Weights of a small image captioner: trained on views of escape-time and Newton fractals.
Rows from block 4 of the text decoder, named by matrix and row number. Rows with one number belong to one neuron. Each number is 50 + 15 x the weight over its row's rms, rounded and kept within 0 to 99. All counts start at 0. After the name is the row's rms in percent of the matrix's.
# fc1: MLP up (decoder.blocks.4.mlp.fc1.weight, 768x128), inputs 0-127
# fc2: MLP down (decoder.blocks.4.mlp.fc2.weight, 128x768, transposed), outputs 0-127
fc1.246 098:79 49 29 32 40 49 63 71 55 53 37 30 41 58 42 30 59 76 72 52 82 57 49 42 23 37 54 54 44 49 60 39 60 39 66 10 41 38 66 44 30 45 39 79 38 79 58 27 65 78 47 46 65 69 50 45 49 51 57 20 38 40 59 30 52 72 61 48 38 50 42 51 39 45 50 34 41 64 63 66 75 33 55 68 68 50 43 55 57 64 23 61 61 58 43 69 31 32 38 40 59 74 28 43 85 62 47 44 53 41 43 57 66 86 53 58 45 66 72 72 51 43 67 66 41 64 56 42
fc2.246 103:31 56 48 70 45 35 31 26 44 37 86 62 62 61 72 54 56 17 47 63 39 17 44 40 53 50 53 74 39 47 39 48 29 42 43 50 43 63 28 55 47 46 83 13 70 31 45 69 54 39 62 54 46 39 35 43 37 75 43 72 66 37 38 54 52 15 75 64 85 54 62 67 50 65 63 61 60 47 34 16 26 54 63 51 40 33 54 46 63 58 57 59 58 44 49 46 38 28 66 51 71 15 49 45 60 56 26 47 51 72 56 49 59 48 68 53 62 35 44 34 43 64 55 64 60 50 40 30
fc1.247 096:64 71 45 55 66 31 51 71 72 56 46 48 73 55 56 67 42 66 48 59 50 28 19 40 69 26 64 65 69 61 77 32 29 81 39 61 20 25 46 43 68 56 54 79 34 68 49 71 83 65 49 71 51 67 30 42 29 36 15 40 49 39 80 32 59 59 54 43 61 54 50 63 49 52 59 58 43 58 51 50 64 57 42 45 41 56 57 41 51 46 48 48 54 62 52 59 42 62 44 45 35 70 57 48 68 68 54 66 74 51 67 66 34 71 64 46 52 59 37 26 51 85 26 51 52 78 36 30
fc2.247 091:47 18 60 43 16 61 78 61 44 46 26 38 53 45 31 54 75 48 35 34 46 70 56 54 55 42 48 53 59 33 33 88 54 45 57 73 72 93 81 78 30 48 37 23 57 18 32 55 44 60 53 38 74 46 46 69 73 53 61 59 44 54 15 52 32 57 59 60 40 77 44 43 60 55 52 42 74 55 59 51 61 48 49 46 61 43 29 61 53 70 46 73 39 44 58 45 49 55 45 52 57 56 53 36 51 51 51 58 35 66 57 44 59 22 38 83 68 35 56 62 61 50 73 32 44 56 74 45
fc1.248 085:50 40 45 50 58 10 80 47 37 35 37 31 46 35 45 52 39 58 67 54 46 62 41 41 37 65 40 74 21 54 61 50 53 46 58 60 64 53 67 46 40 31 49 64 34 65 24 43 44 94 24 27 65 54 65 44 42 48 56 46 57 71 30 48 51 70 60 45 38 52 39 50 55 44 47 59 27 42 71 50 65 60 26 70 34 36 30 50 42 54 74 55 44 56 74 23 37 66 02 62 49 61 66 57 40 35 64 49 38 56 31 76 49 55 51 53 48 68 61 33 37 66 28 38 48 90 53 39
fc2.248 097:65 27 54 20 27 59 38 63 31 49 47 49 30 46 36 43 44 49 41 28 42 22 34 59 55 42 46 21 40 30 27 34 30 43 67 41 43 55 28 38 42 60 48 48 66 15 52 44 58 22 42 55 31 49 28 39 54 47 28 53 45 45 49 27 34 42 54 39 54 29 48 34 31 47 59 42 54 27 45 27 37 60 63 23 59 49 50 40 49 44 31 17 22 52 12 49 60 31 58 33 37 37 55 32 43 60 55 47 39 31 31 43 35 39 37 29 77 46 35 26 60 21 56 40 32 30 46 43
fc1.249 120:37 18 50 49 74 36 46 35 30 53 68 38 53 38 59 20 48 46 47 43 41 45 55 41 56 00 38 65 53 68 52 76 46 51 46 62 49 69 62 56 34 50 64 63 42 31 52 77 50 45 97 34 36 54 35 45 63 47 59 57 42 30 34 45 48 43 42 79 53 54 56 26 57 67 75 55 56 34 66 40 59 53 52 69 54 73 54 33 51 49 51 59 45 40 62 72 62 49 29 37 35 44 46 39 68 49 41 29 35 63 39 41 42 69 62 62 71 49 61 17 46 67 49 28 53 79 46 09
fc2.249 121:54 69 18 61 42 32 39 70 59 40 41 39 49 60 66 77 77 55 40 70 47 66 38 66 44 59 56 25 41 55 78 42 56 64 57 45 28 41 53 38 63 43 43 48 27 49 50 36 25 51 28 60 47 37 44 62 54 55 51 41 81 65 68 43 39 44 70 53 69 46 67 55 46 42 38 48 59 63 46 26 29 29 67 44 21 81 55 53 69 38 62 30 25 79 51 60 72 36 57 59 67 53 66 67 57 49 50 48 51 62 60 44 78 35 47 51 42 58 25 68 43 32 54 49 62 47 82 99
fc1.250 093:74 48 43 43 62 49 43 34 37 78 82 25 41 32 51 78 59 50 54 69 37 61 50 25 43 51 60 57 48 56 55 58 48 73 73 24 31 36 59 57 34 43 38 40 30 67 44 80 36 57 46 40 69 33 52 67 70 61 11 47 64 58 61 66 34 63 60 75 37 45 51 55 64 52 54 43 66 64 35 30 38 58 45 59 46 61 59 40 69 47 33 52 31 74 56 40 36 86 52 59 39 50 66 45 64 44 79 46 61 34 50 44 73 49 71 31 33 78 29 31 62 69 51 41 39 65 80 53
fc2.250 096:30 58 65 67 23 56 72 73 63 34 36 69 69 77 51 13 46 63 75 33 54 42 64 71 53 44 61 55 56 53 70 61 62 60 48 83 58 63 76 43 47 47 70 55 63 44 74 25 65 49 54 66 58 49 34 24 44 54 76 56 51 39 37 50 73 50 26 26 63 63 64 51 40 70 48 43 36 40 44 73 67 63 43 39 55 33 52 56 35 54 71 59 60 35 26 56 47 28 52 52 41 57 39 43 52 79 29 51 38 64 23 56 32 33 23 54 50 29 49 55 24 34 52 65 51 28 40 40
fc1.251 123:36 45 56 89 80 35 17 54 59 43 48 51 49 58 60 53 57 80 35 46 09 48 54 47 55 42 56 67 51 63 74 32 47 60 57 26 37 28 41 00 48 50 43 50 52 62 85 73 44 50 42 32 57 47 40 41 55 65 29 49 70 45 66 51 77 58 57 41 40 47 46 33 29 39 62 42 53 63 47 39 62 47 37 57 56 57 31 17 60 43 69 54 63 41 41 45 43 35 58 42 57 58 74 60 52 70 37 44 78 67 54 49 59 40 59 59 60 56 78 47 58 44 37 64 16 49 23 46
fc2.251 109:52 61 54 47 66 63 58 41 40 71 46 51 56 41 68 71 39 27 29 72 62 68 56 68 53 38 59 50 48 44 29 55 48 45 59 71 53 78 25 99 36 54 58 51 59 54 27 56 56 57 57 51 58 61 54 48 47 51 75 58 24 60 19 36 42 36 74 81 51 60 83 66 66 49 43 54 59 61 56 77 72 16 65 58 63 49 47 76 47 70 54 73 54 63 56 76 72 62 72 58 54 38 70 60 38 39 51 64 49 35 56 44 67 47 58 47 74 56 48 48 30 62 54 51 42 27 76 66
fc1.252 104:64 34 25 50 48 57 48 60 69 44 34 29 65 37 36 25 52 41 74 37 52 52 31 57 33 47 25 58 39 25 52 63 55 51 68 59 35 61 36 75 51 64 46 82 75 28 45 44 21 62 76 62 51 63 53 45 51 41 25 20 66 48 46 54 39 52 39 51 25 86 71 33 74 28 47 51 44 70 44 42 79 59 76 44 64 36 45 77 46 30 62 69 40 61 64 60 65 53 48 49 45 52 59 55 40 59 47 75 49 56 62 45 45 46 81 42 38 74 77 34 63 59 59 38 72 55 65 62
fc2.252 097:48 25 40 31 14 62 57 55 54 58 61 62 38 47 49 58 55 41 66 43 63 63 72 41 63 76 57 44 47 48 56 26 54 80 26 51 83 52 33 58 14 56 40 27 43 43 62 59 61 55 20 50 73 57 74 78 51 47 74 61 48 58 49 69 49 61 39 29 55 20 67 46 45 42 51 43 68 42 56 74 41 34 55 57 33 46 63 32 60 72 58 25 63 26 74 56 62 51 56 55 51 51 54 61 51 52 66 59 59 57 18 61 32 54 58 58 86 37 40 76 29 56 54 49 50 66 39 17
fc1.253 127:47 61 59 57 79 32 18 48 26 68 59 81 73 66 51 69 44 57 43 64 47 32 42 37 64 57 54 43 37 40 50 52 57 55 35 44 31 40 49 21 68 40 55 33 53 69 55 48 49 49 48 59 22 34 31 49 72 61 23 79 48 35 56 46 61 32 64 30 84 41 36 53 25 68 76 34 49 35 36 36 66 45 70 80 70 82 55 45 40 52 64 43 52 76 70 58 49 41 60 33 53 72 43 50 66 53 64 40 64 61 59 47 52 68 37 45 58 30 55 27 43 29 57 68 28 43 37 71
fc2.253 108:73 51 31 47 39 43 76 56 71 33 27 25 47 42 29 47 68 38 60 52 55 69 65 65 46 34 47 52 45 71 60 54 36 45 67 49 67 52 60 74 24 74 59 66 48 49 31 58 38 73 51 52 79 64 84 46 28 52 58 36 52 66 54 61 29 61 36 62 28 64 59 54 61 40 46 70 75 60 65 33 48 61 41 37 37 40 74 58 51 50 53 53 53 19 44 53 68 73 54 55 59 49 74 63 35 47 32 51 34 54 45 64 49 27 56 48 77 88 54 68 55 76 52 21 66 42 64 19
fc1.254 091:36 48 52 59 39 85 54 38 50 55 52 41 65 28 57 39 57 57 75 56 63 39 44 83 55 44 38 57 13 54 22 32 40 61 64 20 33 51 41 51 62 62 31 72 54 60 40 48 64 53 76 95 29 62 29 46 53 35 43 34 40 50 41 64 39 47 62 36 55 63 42 81 32 39 69 66 62 41 53 51 84 27 67 55 53 75 64 30 62 64 45 48 58 35 71 44 33 53 54 32 45 69 59 65 53 39 33 38 57 32 69 40 64 53 79 41 60 60 59 26 23 50 46 44 48 43 37 54
fc2.254 083:55 35 43 53 64 15 42 42 55 40 38 69 26 42 64 70 51 34 25 37 56 67 66 33 43 63 57 26 84 51 71 61 57 52 49 64 52 66 53 45 37 46 69 22 58 52 47 53 19 55 20 31 68 51 65 67 32 52 71 60 81 46 32 65 47 61 50 52 35 24 74 15 62 80 36 39 43 74 50 38 45 68 59 45 34 51 52 71 36 56 51 56 48 59 40 45 54 40 34 67 59 23 47 33 62 79 57 63 40 71 22 60 40 45 34 49 56 49 68 73 66 64 58 51 53 43 61 38
fc1.255 071:54 56 34 50 40 57 38 45 52 29 65 73 66 73 42 42 71 52 52 32 47 49 53 53 51 48 50 62 34 36 58 38 36 42 30 47 45 50 33 79 34 49 56 78 29 53 58 34 04 77 48 55 44 48 54 65 81 52 64 04 57 65 57 57 54 57 42 81 41 63 35 44 41 71 67 34 54 64 45 27 68 35 42 64 67 49 34 72 45 67 82 48 64 54 59 54 40 41 63 62 48 47 48 24 33 32 64 45 25 47 24 63 85 59 56 31 55 49 65 38 57 72 45 41 59 29 39 37
fc2.255 069:47 55 66 44 60 58 69 38 42 47 36 44 28 47 57 59 45 60 57 58 39 38 62 36 37 62 69 83 80 63 69 56 43 47 62 52 42 45 50 30 50 70 28 34 48 49 61 55 57 54 23 36 60 20 66 27 40 60 66 68 21 30 45 29 44 34 74 81 43 44 58 76 23 57 62 78 38 14 41 42 51 57 55 40 41 59 77 43 67 42 45 72 42 45 34 42 57 46 39 16 30 49 57 53 37 78 56 23 74 63 27 57 52 42 46 28 54 57 47 33 37 53 64 44 56 60 37 21
fc1.256 153:75 48 54 64 52 43 46 71 61 47 63 65 51 75 56 48 37 37 50 49 46 55 55 52 52 62 40 64 31 78 28 48 64 38 70 63 51 52 35 50 53 45 35 28 71 19 21 37 31 44 55 52 76 41 79 24 35 61 43 41 39 64 26 62 59 69 48 45 41 39 63 73 47 33 71 62 68 47 30 42 55 58 46 39 46 22 54 47 24 83 60 47 44 50 78 65 55 47 18 39 48 27 68 48 44 49 31 51 21 35 22 34 45 32 54 41 47 65 69 51 49 83 61 44 59 55 73 18
fc2.256 172:55 86 59 25 45 53 39 46 64 44 59 38 28 55 43 38 51 41 45 50 32 69 45 26 63 36 41 63 00 47 32 48 58 51 57 66 61 60 39 60 58 65 51 51 68 56 23 46 71 43 55 54 62 54 63 51 51 26 56 44 45 55 60 65 40 57 42 46 44 51 55 60 71 11 76 71 63 56 66 49 64 70 49 33 57 46 20 38 63 35 38 39 49 32 59 64 50 72 40 58 68 20 67 65 59 50 23 52 52 40 60 47 55 23 72 51 52 77 58 49 79 67 27 24 76 65 51 55
fc1.257 095:85 42 46 68 48 59 44 42 59 45 63 54 16 35 62 42 55 61 59 49 12 51 23 39 53 48 42 52 52 38 49 09 39 45 71 41 43 33 42 34 32 62 77 67 56 55 42 80 52 67 26 55 55 58 32 51 59 22 38 39 50 48 46 28 49 50 58 57 55 32 37 51 36 46 46 43 58 39 49 73 44 55 53 21 49 60 62 50 39 48 53 47 16 46 75 19 43 21 28 46 14 50 54 82 23 72 71 58 55 57 37 48 29 57 50 61 44 56 49 29 60 72 40 26 52 42 57 51
fc2.257 092:24 59 58 35 40 39 16 72 33 31 49 48 70 67 30 27 24 43 40 41 57 31 68 38 60 65 51 45 39 59 55 84 54 68 35 51 45 61 43 43 70 27 34 33 46 39 59 34 57 42 42 33 67 69 40 53 47 72 39 44 34 41 39 53 49 57 50 72 53 48 55 47 32 44 70 34 32 41 41 36 41 28 43 63 25 51 33 58 65 50 37 39 32 33 42 59 69 45 56 70 56 45 31 16 57 65 18 28 48 52 61 65 41 35 60 39 62 39 55 14 35 09 39 70 38 60 49 31
fc1.258 091:48 56 67 41 39 57 48 70 55 43 66 62 49 80 61 36 50 28 50 47 90 44 38 56 35 27 72 45 46 36 61 60 28 44 74 49 40 32 56 41 56 52 36 63 40 56 73 52 48 39 52 50 53 46 09 50 44 40 31 34 56 28 21 56 13 59 73 60 27 57 44 51 65 45 43 55 59 68 38 48 57 52 66 41 39 49 26 53 65 59 65 41 71 47 50 91 27 51 29 59 65 53 45 38 45 68 75 47 72 42 44 35 75 28 57 46 55 68 64 47 66 09 41 49 27 50 38 33
fc2.258 083:66 30 51 59 76 44 38 44 33 39 50 47 46 49 31 65 40 69 70 74 11 66 62 55 68 81 36 49 55 56 46 56 58 56 40 37 37 54 59 49 48 62 64 47 52 65 52 40 50 72 48 46 55 51 71 62 45 41 55 51 70 87 58 44 73 53 27 40 94 43 63 63 44 34 55 22 38 58 76 46 57 53 29 63 69 56 68 46 56 26 43 72 32 71 57 34 74 38 44 14 35 53 33 40 59 51 29 56 33 74 60 63 24 65 42 54 73 38 45 69 37 50 73 55 41 57 53 32